From a checkpoint of a small image captioner.
Model: 15.5M parameters, encoder arch coatnet, encoder norm rmsnorm, encoder depths [3, 3, 3], encoder widths [64, 128, 256], decoder layers 12, decoder norm rmsnorm.
Training: 6600 steps, batches of 64.
Data: trained on flat shapes of many kinds, plain or patterned, on busy backdrops, 97500 training examples, 4.3 epochs.
Rows from block 2 of the text decoder of a small image captioner, named by matrix and row number. Rows with one number belong to one neuron. Each number is 128 + 24 x the weight over its row's rms, rounded and kept within 0 to 255. All counts start at 0. Numbers have three digits each. After the name is the row's rms in percent of the matrix's.
After each neuron's rows are labels from the 100 texts, of 14976, where the neuron reaches its highest value: "fires on" is the input token at the peak. Only what is clearly more common there than usual is listed. The data: flat shapes of many kinds, plain or patterned, on busy backdrops. In brackets: how many of the 100.
# fc1: MLP up (decoder.blocks.2.mlp.fc1.weight, 768x128), inputs 0-63
# fc2: MLP down (decoder.blocks.2.mlp.fc2.weight, 128x768, transposed), outputs 0-63

fc1.86 097:190122144126148150146121116128118103157115123093140117136131138140123147100105106129098086135148121137101069112094081155131121137117126107124147092104132135140118129140144077130154096114096146
fc2.86 087:124120151148102086153129135144143118143146125153104099105137171168108156150107144158058096104104141120108152141119147099109109141116128110122125129125143134124175111192105102093128097089110108
fires on: "to" (100)

fc1.57 096:166109148098127115170131110109110108092171151108132140131141137099040115122137115157140133151082172116138096109112095168088152136117125129128126149134150118130138114122156156109121145101088134
fc2.57 082:115122111110106138122084155115138109109093151158169105133132091145133140144104111136109141134124149112158138095171163114153163140150095153111107128130156134111137119121137149144139175170120125
fires on: "tee" (16); "bar" (13); "triangle" (13); "ring" (12)

fc1.722 093:135089103107130137164109093105110141140096121158140175124163183137126095133138130160125108142180114153115098111128112106125112127111118147112108118147157117167116163075111166137123112134109097
fc2.722 083:148085125121143059149161147169141155120154162150156134131138120123108134170170111132066142131150158164146155127115161117130148131130135126130110112150165138145146143079144148103084146144136095
fires on: "star" (21); "frame" (17); "gear" (16); "tee" (12)

fc1.551 099:111133125131156135140135142105110123132121138064127128103115148130111151097138087186119121115153136140117103139078155124085127124118071187130104089120147131153127124147136155134108120121116155
fc2.551 085:110162104112129139129124165109121106142143144162159155109122125097125128129141098083120115147150145098123177189164157104174126164140127104125139153129167131145121089141150139141104152138116090
fires on: "star" (17); "frame" (17); "tee" (12); "gear" (12)

fc1.626 101:160137144130138152105155123145129127147106104120144074140123147155143143126104082136119065096111153111131160128115091124127144120081101112152086140095162106125113121168100129108104115146098098
fc2.626 105:138135139115115127164130134101151116138087128134125057163161127153150103104115120120161103115130112088090135158095087129096121105107118097116154123114132123127105157155110106107143104091088123
fires on: "hexagon" (42); "to" (16); "pentagon" (14); "circle" (9)

fc1.650 106:121058132110128136160108108098096136135128097073116118158132131116134148118129119111090124118146135130127134122129135111091139097136100115136120128123149143146167098140119183102121113121125188
fc2.650 099:134119135186149169123155114146135104099162164135147128113118106153117130124135121114153170146111131121146095142147120112146170096116156165097115130063082129093083125119096128129168096106164074
fires on: "star" (18); "triangle" (11); "tee" (10); "flower" (10)

fc1.318 114:153110124142157139126128134123156120145108129076144120147070124108107159092151104145113102144095110115078119089144136134088168150134119125151132141109099106126144149165132133093103112123132158
fc2.318 227:148133140136142127102143121119093111097086135134122095165168081143177121080108113139162090132120139130105149111113077159099108111090115093147097155114098146136122112144137104126123107123100103
fires on: "pentagon" (16); "square" (13); "drop" (10); "bar" (9)

fc1.153 084:194131144111114072114150099143133103148140123109175128139156126133146159078110141116103094123126135139083097143124151126100136107129117125102101132161125098141163125165131149114119105147103143
fc2.153 067:118125131124103104108136150124151114160151134178115146089107087130176103173144108132144181113091130105157137141099123144131098116134130136130111163145127102141161134110157076117125147135152123
fires on: "<end>" (20); "hexagon" (12)

fc1.575 101:163109124134173131097127120121106160132114131096112128127150143111131101116130115102089121106159157114144128156152168144148142152123142133138137145115154106142140091172107125119099070071098119
fc2.575 090:141129162134122097094136137141131150164170155113122146123128145138112155162145161140111123106163133121106113132087133089083110157092143138117112117153133106146153125102104128111097125046121146
fires on: "cross" (13); "frame" (13); "arrow" (8); "flower" (7)

fc1.646 101:133107103122125085108109132113142108130166116112135123151126170113120088088168115096089172178121124141166101163065110136123160153118097133140125134125111106116137104140118130160152120139119129
fc2.646 113:123168127100147136158107135135128140117114139120150152091108140125099153153145145138141109128146143172096136128165070152095163088101115114130142136124125166099112146112146077123090137183141152
fires on: "a" (83)

fc1.613 089:146135119127156137125130076151073131138106159101169082178118159142120112126141109133163120107176107161135122122136166111102151138087159089151075113121129113155135137099147126088107122123108173
fc2.613 098:135156168153123132099147148102167122098163132101139106146114151133119122112130098139145129099099117137129118127101111142106111130138148140115139176110101121114135108162097083149144093081109098
fires on: "cross" (15); "gear" (11); "star" (10); "tee" (9)

fc1.151 080:119114113114181099139113186184103120162143100128142128137106119115091136127151145118106118126152153134092063124101117119103150161097154120129120128124161078109148113112126099167138089155124094
fc2.151 065:142148176097077109135141104130147139129133112094137122160138073082107165090131142164149166080132116147114125175120138119114142096125118125112171131178147150121081149113163121127112120127151137
fires on: "arrow" (13); "cross" (12); "frame" (12); "tee" (9)

fc1.311 100:116078131096149124108108100124117141136173108109136146124092163137130131115115148086102134124153144122139126111132136097108171126113140139102087133119141129166112182162117125149138135108121163
fc2.311 095:136151113103135119133125109157094123103130115121167140122088134128103187102130127137114121109102102179149107198119098130125149113170127078110143118139127166116109087128162113122113124162098161
fires on: "a" (59)

fc1.349 121:164119111143105135158102138114125138129110125099126130121115170122074159087131110189145143150139148124151123113101111138112121138091092145120114152142146121151135149128114138146105124139122141
fc2.349 123:120136114102095132142109162128094141124116128140156131091138127148118130140121102132120122148136154113172150149145168106138135119147068143117113100137196130104131095113136161118112132172106104
fires on: "star" (20); "tee" (19); "bar" (9); "semicircle" (9)

fc1.48 106:133092133124109133174156127126116104108110121145158129122129133164123105096149164155100098127110079159144117135136147115133135130137122148131146132109134106127165112143142154130130135138169146
fc2.48 100:102145157103115114132122116139178110133114118116176111156139127084135089111155135138139153104120152095131121112144115143118131117122129148111132144152133112131132166143129116146151145149169125
fires on: "and" (100)

fc1.485 133:164120126108121128144112109106118146120116124107122133111135171118082162103153079150139113162159152130142135110114135128100147115120102127145101097121174057132097131122144144119124115154112106
fc2.485 146:121128112105100142143109155143103137123118123135176131109147141134111121142115112148111125159148135128167150132129171123126162131144073158123112098126194125126148125106140168121118140166113124
fires on: "tee" (13); "star" (11); "cross" (11); "heart" (10)

fc1.290 100:172113141109139173136136091121110114134064102100176086131144163152120110122147143131124087109123122166132118123130135151132128077103120101095079124128124144134067146130124131115134128149134130
fc2.290 104:127164132124116129123131155129187125119150148141126109124161150120109118134137060146117115131172109082092124142086139102148121125129105134114147129093150110144145152138089122105153120098095095
fires on: "to" (97)

fc1.570 105:138104097119131133059164117125137169110145099148141079160175123117149113112144133116138093147158124139093098121101154113083114134131144133121132133109127139151139116069163141124146134133146090
fc2.570 090:122132108181137082116105114151121143150145180135137131106095135127136131151133114134121176167122117108141127158081154079106131142145154150105146177141120108099152135088126093131130112092155183
fires on: "blue" (95)

fc1.325 101:155096112144141149141119146138130119145139113148148144110142180075100131096121169129136075133140126131148133104126113157109113137171148120129126096157196153145122122166136135092105145109132137
fc2.325 099:097154153079163127135146139151139126120135106110137138176096144131099115135150139194139144104133139122101133143158113154140124093106161138153158153144090097078097171146099106093118101096162131
fires on: "cross" (14); "bar" (12); "flower" (8); "arrow" (7)

fc1.710 090:122117156105180111100117117094133149165135098143148124170120140113114165110131136146120103169127129111099119121139124148110169110153119111148093123118115128174114078079131111146133140161151106
fc2.710 071:107125107111129133122121142137172125196194154129147090142092104110144163153138147082131134107095123094168136143144142083102129141198139151084126145145129132114128139144109125151140140114136123
fires on: "arrow" (13); "frame" (11); "tee" (11); "gear" (11)

fc1.388 100:151092133142121088148140096142112106092120087099119130113126168148081124100105094117101139137158132164130123146101136152096179118095149111087174130115131135119130117112115145105093108180122145
fc2.388 095:150126088175121149127107124093132121135174184139117090123136106148159159111094101086132140080130153106098138116146159099117136144136102095094052133117116136153124112117096143126172156111107117
fires on: "blue" (39); "teal" (29)

fc1.568 099:132100143083154104103089076121135157139133097111130108148122121157107129169104114165097117114154108166117160108146116173150119089141164113107144105157143121135119121151144157134096131118101131
fc2.568 085:115131110130141100136163128097144132136165132149161146157092172113128074136158101126091171119146148193120123136122095144135141142128137086095116128152097139122111147096104138103124143144158134
fires on: "right" (69); "left" (12)

fc1.108 094:122142142138178097122125137105129159154096156134160104113126113157132124102117101154138162091162123157125128116112120112093144115115106105125151166116155149131156105121125145109126106128079098
fc2.108 099:111144177128126155143125097131136088114069121113145120177119113113136107073127093153149070173079135123128128113154105165137117155127129109094098131122146132138113159159080098147136159124130154
fires on: "cross" (25); "heart" (14); "hexagon" (10); "pentagon" (9)

fc1.689 088:145113149126172147154130125137165090123149144135175114124157156145124129104140135181133097137160136126117123091132094150121127115142114115139080146115133131122080127124131146099147092112115115
fc2.689 095:141118140135121104138143132141147113130136123133126082115150156158103109143145080116082134133138131108111156150103135093117129125097133140101123096112156068158132158147090120107159127120071088
fires on: "to" (100)

fc1.478 106:115148129154167151120114078181098106109126122115181160153097171130105133130131120154125088149143123162106129091129102118107117099111115076131143141081080167151126109119128154107108132080142170
fc2.478 106:116127129067127118125138124126128130124196126126120148133083150129123098117143112113150166129109142153116125132149090143083126113133151159100132161152123103105127147107094089132123144135151154
fires on: "<end>" (18); "cross" (13); "frame" (12); "flower" (8)

fc1.663 090:183124139107152107129099153136126129109110105124119152129124174136115147082114144175102108166123162132175139103171108135115147129155132116135075131136170118119095127108162159138146107125142116
fc2.663 067:103180130111120115091147145130149145078183122133113154065115131125103127135150102103071134140112160153108127146149153135170088131155145140123153118134125112122140083172109128133103124160127136
fires on: "star" (13); "pentagon" (12); "tee" (11); "semicircle" (10)

fc1.701 104:157149158123116088116118112126138152117168159152125113160127162112088140104138152107113123131162140139083124112120124123102123140101171115156119114116154163103113093114166112096075115093105087
fc2.701 103:115122089128108191125099120116159108139108118141116134110160134118161091139119122115148123162104124113140104146138127112145132117125095155137124159116106110162107128120119139185164193135148147
fires on: "frame" (22); "hexagon" (21); "gear" (11); "square" (8)

fc1.484 098:118116181133134135169143096152126160116131116116135123140101132116157167075113119119143151095140159158118117106128112131119131120124142098116118132114157149123152122117117125085142069133099137
fc2.484 096:087155115119131168110119153152127136128085112138132117126143091103164104131125118135146127166062108162136133142150081142141142115151106159092123107113124086091109171154121117146157167168134146
fires on: "frame" (27); "gear" (18); "hexagon" (16); "cross" (11)

fc1.527 105:148145130155160126087100087104141132145134138049134134112126157084093119131105131133103089099117111102096106127092156103147137176093147141143107133102103077115192102154136116142132105074131120
fc2.527 103:151171144117085097079149142131115134140128132128100132116161096170142146157118120123118124091161135094122131144148164090105098155106137131166123123125131166134165116134122138141078089062086108
fires on: "ellipse" (9); "square" (9); "triangle" (8); "cross" (8)

fc1.602 106:122138144120116097136135114089088151122140165147108114171132132139107127115176122175100123103152170101120104125143150117078101110092143103121132122116168123109148151141132127122058100108098098
fc2.602 108:135124096135100195105111114124167082109128136160116139083177140131172111157099131126129120167097104146141120121141133128155134131144085156135102100085123107153156112101137153163134156143134121
fires on: "frame" (15); "hexagon" (12); "rhombus" (7)

fc1.415 115:129146132160111139147119110136122139127112124085148158095125171118125118107110126162182100120103134157101082095133158091104155085094076076140167136120123160150097106103135143136117105102143158
fc2.415 109:120100087157125159101140143115159121115200148122104132142108116171100169109118099088103169153105104144111128166122134124154153127127146158077131133098109131095106143155099122128153135124128104
fires on: "teal" (57); "gear" (10); "frame" (7)

fc1.514 094:179131168105168141140112087119107128102105168089175140133089098133122134112151106122108121132164137133096097150119103127098156110081114125138114107135150134114089115102127129139149083192153144
fc2.514 080:082142081095123119146131143118122093160135109147117126107130104104139127137127116128130141101126142118111155163145138145175106101143112095146130142131142111139147107159138188131117157120133125
fires on: "and" (93); "of" (7)

fc1.690 091:143099123131145131143106146150115125112126110116099102078150124097118128103119077127131094134113120128137128114141113139097159137088073166176086130093120112113140131145107130133139125141101138
fc2.690 075:156170089109116166139121159148120110172106129129154107115128109096125164152116098102158121123091111117197158159131147127158132112184114132115124155120162157139110105138133150132113159135112131
fires on: "<end>" (20); "bar" (16); "tee" (9); "crescent" (9)

fc1.574 094:174102142119117100095113125145148154153139112129144158153138155139117109113157121111093134119132108100098099127102139183126118099114105160130140082148114131159138157147165152129173112136102090
fc2.574 088:107149122097138143157119148127092109160123154135157138105088085169108151132163146131107098118155137139083149157143115130127156110126089100128109172147142093121110122085132111145131146180129140
fires on: "a" (96)

fc1.90 098:143129153148100164148145125136116125103123115087160168153124153139104133109092097151120110185112090166136089141125116163140126116143106131094063107120156115152131154133147118152171119146117132
fc2.90 084:112160123137146116133119128156203104150126144147166101130099127083094154146150132121116127104125140094150151118153133109142119160170131142112132168137136157119140135165122136130111139127162123
fires on: "star" (12); "flower" (9); "ring" (8); "gear" (8)

fc1.521 106:170115126131121133069146118112112143104104105138116140105127164130134121108116127121106112124141110116151133117099153156116118113132121119114113089125107148121107094168123147113152086126106114
fc2.521 098:112109120110165142104159125121160146125144158144133162160119140114106107101157120149133153172147132143098157104120082108104144143118153150087125130117105118125123145088125144142167165116178097
fires on: "blue" (98)

fc1.729 096:145148202121143062124146130148100123152135103121149121173093192136120158134115116155131142164114159147099135127134117104119116118113113114141129119150120134139123132139134101126099070137112105
fc2.729 087:154161132135125080131124099145114121166171128159113106104119133165131104140161138124117137150111173097135182112157146177092104138148102125111091119151096103089137130107116116108090159138117112
fires on: "a" (98)

fc1.643 101:119088178118160122181151120109136113147106120064172107131116142179131132096154119151153125089090131139117123090117083154119135093077150157134108122131133112112136161120135117109131092105111094
fc2.643 113:126146118117112167130119131112150098155110143122149096110172120124131106085130117148124113110141103113081128146100109114150107090132086127101155132070174100166133124148114161109153133110107127
fires on: "to" (100)

fc1.348 097:142107136111121143140154088101112092142103119100135108133139134115045121118177129111142138124124163147092139103128121123106145105126101113126132131128174089119102144150129151146101090126119138
fc2.348 102:107124090113108144110096155131127133109133128151178132124155123129135088101113081152104120181152133133148140150133157124135160136143079149120094109118168119129139123127110178131129175162123119
fires on: "hexagon" (13); "star" (11); "ring" (11); "cross" (9)

fc1.420 102:106077115138156127090172121154138182137121159139095108085171139166132098125144117116090123136146114134114101122092144144066158173134100138121141110119126128145129129109148121126162119132106108
fc2.420 086:128134114195105060109131124128112133143135164151128110125125119129161141149126132117109183130133119075135158163128143093106115140156129128088136169114118120087137106091160116127142120092129147
fires on: "blue" (100)

fc1.178 093:134121106127145115134114132097099121132135092151163100167134130151117149107115137178111135111135128106126136100161136148101127166112137096115102114134147167107097093127105133088100116124109133
fc2.178 106:140127186148143168095117124138156127111118123097129116176172112119166141133079114127143114158105142158113141120124114129147130100097138159157111150114074126136126136152084142108121126086104109
fires on: "cross" (16); "hexagon" (12); "bar" (9); "tee" (9)

fc1.61 090:149145105130138126144157128160097079138113130087152150130155143151056174123143116156129114100170119129100152135120107156122137112097128147087109144122167079171116196118123103142128145119098084
fc2.61 083:133133119144073142138105164138159110079103106149153091111159152146123126123117105122100136125126146106149138172090161092143139114145101158118145100127170149147099094151119145089149132127106104
fires on: "hexagon" (22); "heart" (13); "pentagon" (11); "square" (8)

fc1.427 114:118089108113163136165106099128142130155114150112168151199108123116120117113144063123121141163130092124099127072134121155097142140118132132128081129112128053148141186105124131140114140137141121
fc2.427 113:149152118130113091102135105123079129099155098143145129115140091160131136120126105114096122155133140136120122163135140132140125122130107069154130134124146146149140088117176163128066114164058125
fires on: "<end>" (35); "heart" (13); "rhombus" (9); "drop" (9)

fc1.496 098:126118140137139127127138108103111120114108143122159113184118187126103111128159147127111108134124110079143112076138143139091098128111114105170144066119142142118137139112134134112105116109122092
fc2.496 101:095128098102124163142093179088148150135123151142127150158137090097132099130148137118136122105148122134130145140139107110146151163153088119129119161137096116138120144098152138146136180131181139
fires on: "an" (100)

fc1.266 102:159126155133179125112104066123106142121094146141146144179106155177091110111165129128135111126128119141170115108129119147075130135107125094130129130122117124110109088126128168092126086142100127
fc2.266 100:098131146121099125100151176076191151106135113175117121144156116124161056138127127100112153115134112103137148128143122148140101172150134171130129132139120085115134148129101097155136154103149109
fires on: "cross" (19); "square" (15); "hexagon" (9); "heart" (8)

fc1.524 102:159136116132138102130105087107128133135101167100139089109146118123120125096110102108161113146117140124141131122128114123095149134097126105101094116122137111163171097142171169109123069152105115
fc2.524 105:115133124126119124097136140105161089111112140121158114174143138129156121098131126153154086105121083114116137122093105151090105121064134096152110138127079140135141128159088100143125116048104151
fires on: "hexagon" (17); "frame" (14); "cross" (9); "heart" (8)

fc1.190 097:163156172127174123143161149145149138123115140090124096132131157124106102082114120137119072150143149142077099067129115107102098139096111130119104116110126126164085147158142115109096118127131130
fc2.190 091:131108139134110114119123095133082112166147126130139056132130146151129115155120122157133139120128128091125144149107143122095145111146159102116163119131157098130128115136103099094131088104103139
fires on: "to" (100)

fc1.401 093:170109105074096129121121117092125125089094145097167167162124170126147167089119117152133107127192092133093112107128143141097182116116090135133106147128103153147122126106152133129139127140140128
fc2.401 076:123158144121117121120158155133116143117173121164106113128126129150130142159117101125127166164108162103151140136126169091130064114145139129095129104140185115124131133097164126099103108133101068
fires on: "frame" (24); "star" (21); "flower" (15); "ring" (12)

fc1.664 101:165123141126187157177126123132145103132126148110168134141075185141107144110140167139163110079132152118131098124123083151132099109109097115136105107134122115143134178155151134090163123118102108
fc2.664 099:134141142136093158134131124106174082123116149133113098109157132158120130099126102142155127092105117094064132164105128100155132142130090107094125158088132078135139138158085121114146107125102132
fires on: "to" (100)

fc1.122 091:164143117102156088169140137149106160068123113149181118120145124153134126126138151157118133163108114118158113115144136095079116136130157123109101148137145104146186119118156155177160107136154132
fc2.122 067:097093144146087085118132169159147126148127096130124146115119108138148099118119116088083165095079156106187153133159138123141165167144146140105107101190124136139105137117113118103104155166144146
fires on: "star" (16); "gear" (16); "cross" (13); "tee" (11)

fc1.449 099:165128128131113119146137142134096169121092108126169137151125143149130105087103119129139095147141146132140116083088149134104147116113119099143107157102119151171165101128113127100120093133103125
fc2.449 080:118137130106118132106097134091151109154162129156138109161112133128168085165131105091162105116102126102136167102148067153097089111143142136108107147156096140143154146153074104150121172069110149
fires on: "tee" (17); "cross" (17); "star" (12); "gear" (8)

fc1.546 095:116157125161123095124131128133115107099164151141139091161145151166119138133142128124094108099126099111142133114141154134078101117132161092148113112121132125124083128142152110114129124115085129
fc2.546 099:099132116105099156137084143136168082111112129149133131155147143092133126112123101142164132155084098150105134136129093089130129136111107149146127153136114119123121142143144131181155173129146134
fires on: "hexagon" (37); "heart" (18); "pentagon" (14); "square" (8)

fc1.745 100:064092100098128141112122133115114104131112129084103130158146163126148150098134132085099118146116138114100117183126111174111093108135174135122156112177121114110128135138133151097146123141123129
fc2.745 084:147158108114132110134113103142102133154156152109174146162078103107093149106124105144161140142136122159125124125138097129136190121147119098112132176106124122128120124094123108162134139146146171
fires on: "ellipse" (10); "drop" (9); "hexagon" (7); "triangle" (7)

fc1.99 096:157117109134143120112097118096118151120141134147140137134122153127110153142077107122167107157132089152085125106135131122100144146109084084128091159107145096126116114073096169081124112132118076
fc2.99 094:125169082131151142095127130134149125117093133174140108116149080109159135126142075123126133145150151143143192117136105121127109146147127117124140157126109180100149140145150106146074191162118129
fires on: "teal" (100)

fc1.749 102:122115118122145129130133132086123132173149135109177129201107203113112129110114158083093121093134138113089138122122136161094146137118154116125159120155149131122137155146109126094142143129117146
fc2.749 100:112152125111155104161138157098149136101090128163168143129118105115118088095163111120135134129150154151127170141152091115166129126155119099122144151131130120116099156109155110146091159180169140
fires on: "pentagon" (15); "heart" (9); "circle" (8); "drop" (8)

fc1.305 121:163113105113202138116146129126085151119132138128149170155148109084121123128152086128162100152163149191101132100126123175101179121131115098157115110098101122169142147122139156100127136154114133
fc2.305 136:134126139137183091096200106149105126111142147112144113159139089122136137132154112151115101148158144136137135112095134156099114127139160110153111163142149115163154135116114138146087104111091104
fires on: "right" (100)

fc1.499 098:135122162110132112140148092138113107108108176160154133116137129135139142111110152127135109125167147142144159102124113161160132143128152136097141102146134162132127120108133132103129124113152129
fc2.499 101:105142125125172098100131141154111093128135134121130137155087133123100142105126133155118097106162131139131137139139099133119112145173164103132137098140144149087157113129154107094084092118134152
fires on: "a" (100)

fc1.47 099:125134129130161133101113105136101128123118117119147122133135167106104114085108135159071109124132120120167119119125121166087137125090155137125100122140143108154108121101081171088135112146127118
fc2.47 105:135119128144159122155134124128108121097085136177145100116150118150116112109114112107118111157129131158155149113121103139125143120145095101127131168107143151137128100154142107114123128187121145
fires on: "<end>" (17); "triangle" (13); "rhombus" (7); "square" (7)

fc1.563 100:094126122132139126121113048129114143137117133113125103137081168096117121094109132156087108103102128124126113105126127151091120128177166114164148145147126109119103131136132153124172134084115141
fc2.563 083:144170129078135111108136118111145128160154120137136130154106184108142123098148127129164160097128136153111127107139092142076127171124139120122128134148090093100129127108116109166107119129141122
fires on: "pentagon" (13); "hexagon" (10); "ring" (8); "frame" (7)

fc1.624 078:176118123113131122129122090134141161103127079101189116132135155138124142098113113130129112116168140149083173135118159113082173128123105122170090104114122143127093131112149136095137109123111116
fc2.624 054:111140151136095135080145144095129115136130119151123105158145105143146142118123109159163122096122097088125144113113126143106114136126123144157144162129109096117168088175110080167148093104089111
fires on: "frame" (15); "gear" (15); "cross" (14); "star" (10)

fc1.552 098:136126164117132101109102087141109141112108157127134141165139164119126163109138122146111108120167082111108121095127099107100140149115071141135111153149108131117089112130119114089117124133162117
fc2.552 093:104138133100111143119115159078133145120113135156151152128149117076159074142142139112103121077112140103152139134169107121139107143168093079168142164131093131151140129114155156161113164112148145
fires on: "an" (100)

fc1.603 103:136106136124090093137070131103124134166141135140142167153093162107084115109150118085085114166121123140155133147137117137122124156132124095109129109155093147160113108153102118152122104119152156
fc2.603 108:124108123131108123154109137127107137135106090143124176097128119150129117109143115131113150107093159152148119169133085155151143082106103093158155127136114152106101096115142119113102149179132175
fires on: "<end>" (20); "semicircle" (11); "triangle" (7)

fc1.58 097:133111162133170106112155155144107142105159120117152109157166187125130141115100113160122107106147147112115086112133117153117139143122107106108140109128134111113137142131159168143089110139105114
fc2.58 063:085149097122163134086105107139137107112135114160182118130128092128101109125167097113103076114152117125123126143147119155116106147120185119137122152100112149166151131195112128154099145134094146
fires on: "hexagon" (42); "heart" (17); "semicircle" (11)

fc1.509 095:133103140117145110094075120139102151126150117116193125139160118150092131103135139136096129128150043150098099111106126148087094108118115152095128121160143152127146141134128090173099104132137149
fc2.509 066:153099137094144123138136126165158099138133088133123150137094114139132116119123140145207148130123128111208101118123111132104172119133139162156134066172166093122089120087115121112129124126151130
fires on: "tee" (22); "right" (20); "frame" (13); "star" (11)

fc1.588 107:138155147132182132144139131122121139084135089127156118133107211133107128134115082106110063165059097123114119121108152156138138137127128134141115126132137131097124094145135139130136135127111103
fc2.588 094:140150118092109123105118092124142103171168163104121138140084119116120163143114109116133144094099127171123133129170150118158160163164122118096111167140108119122160117143103104155103121143146157
fires on: "an" (15); "circle" (12); "heart" (9); "hexagon" (8)

fc1.669 103:140127111127152123148114075150099109157092112121155124148187182118061125121130109108115111179111158101179128153067141187123135135120110131147135124101145149112139112176106155136130128130112109
fc2.669 104:147104118085121150117115108145120129139101122101155142123098106135105117107142102133122128155124133173126147130120126157125182093127093158115123131145130127145136115124104127131121141194139163
fires on: "tee" (11); "circle" (10); "square" (10); "semicircle" (9)

fc1.32 102:158133111157138165125114097189139126097129086109157113147137175149130157109140101144125110091160096153121158104079131132099127155145143132150094122103141157135176116174139154123083082150105109
fc2.32 102:111139169107150111097135114123141106144125109139116112176120116148180098111114146121153094092092151078116137102138086157085098132127141130145104128134088146125144124176099107138116110108117114
fires on: "cross" (21); "hexagon" (12); "square" (11); "heart" (10)

fc1.384 089:148132143144174123127140105129113137116141120099136113142109165145083135101115116098137086147145154092147087154094115158111111116101117102134119115133120183115133140126092108116095143127096106
fc2.384 082:168109134062090167111110119103148164124130118127140145119151121110149082146112142148159123107144084121122127138188102150124149142144098133094100111130130092154131164151133147146148132080158126
fires on: "frame" (12); "cross" (11); "hexagon" (9); "ring" (9)

fc1.376 108:159106127144114114117082142139129135111098129106129098121093140144121115103115112118138132104139155088164130109139109094106111094089175133109115078156116137125147100119102123098125120117083142
fc2.376 091:120156117114170126122156096109156076125142131145116171162073135097107144152132108167153162161106100123116140125129101146134116156140157110125128160119119135112131160140096113140117141125144127
fires on: "an" (33); "," (25); "red" (18); "yellow" (8)

fc1.256 081:129057120148105143099164112089152185085124131118137110137114138109120111080173103119126146108145098103118079157079144118124111122159125163145144099120127126159148125132134147087141126137118080
fc2.256 068:132132137193139094136135129140113146132146155139160155091117130154082176143123121121102158128131129109148162135168113121106133110114138121073143172088103131086122104130160123125148128128121137
fires on: "blue" (98)

fc1.767 101:144121120130124120107108129158138126120113126118150158128142174108134126103075146142135112158141135139140089119096089152123130113141098158138093107126126074144129148121148146107153143119153126
fc2.767 103:118143102134164129144123149151165132161150133161151103111097110100092175145148147085120133115096123119156152149134126105144129140218137146102146134127138153114120128163123139133121144137160140
fires on: "pentagon" (11); "drop" (10); "cross" (8); "circle" (8)

fc1.13 102:097071115139116116107135126133092132133136076127128155159126161132123089094128108126087169138184158124155146165077108151122118121161175143116146139113144107103144086144113163139144122125098130
fc2.13 103:135131129145173114153139116107181137140119176136134128155099135148109129130147105126129148125121165136115131082157113158157142101098132140088118130122083131109116142119121113123151161154176125
fires on: "<end>" (16); "drop" (12); "ellipse" (9); "square" (9)

fc1.744 096:125150081117147136078170088138098134121134126158136144100143136164146107112129116134119139148143142113131089134060135147114132158088104130112120113129108130209134133096145135097133151145145097
fc2.744 081:152125129188117077113137147135126151135147169147137124111133150122108162163131141118107162134134132086154181134146126116097103117149136127084130162110096118069134099124151120109139135088130118
fires on: "blue" (100)

fc1.4 091:181131167152126146116116160130161119103121144143172153126151154111098156109145142167111119149154100155094112147125104106138125126080122118129103125123142123154138104136158122152115133096160122
fc2.4 072:131143150077177096141145100131154104118091140091110099121112087109128102133182112147153148081102180113080137098150115142086107101116144131175125090160130105127145137141132128120101104185133135
fires on: "a" (65); "<end>" (35)

fc1.465 108:150106122122141119158104097134126122151130102068125163150139191129113198130154152131124130145141127148110140153148139158098164132123137109121063162158129142142158132160130180094161129132150131
fc2.465 092:118145143116143085119157146183134166063112100119147119127130125150144085119153078146074172114113208124171118125151160128137149130136134138119141118133113135098118123127116115104135119161128110
fires on: "hexagon" (17); "pentagon" (11); "heart" (8); "ellipse" (8)

fc1.382 100:110096121090123104152137099134118147102135113111180138143131201122086123098146166131094155110130104075107150110162133134134144100104137118146138142154137143123105147153136154069150109080120152
fc2.382 102:149165153136155072166168168114135174108153141149115126128136147155136129141166128110077177099160162145131125107131160109144104161112145107148152091145107135110127132129161098123100123163133110
fires on: "pentagon" (12); "triangle" (8); "hexagon" (8); "drop" (7)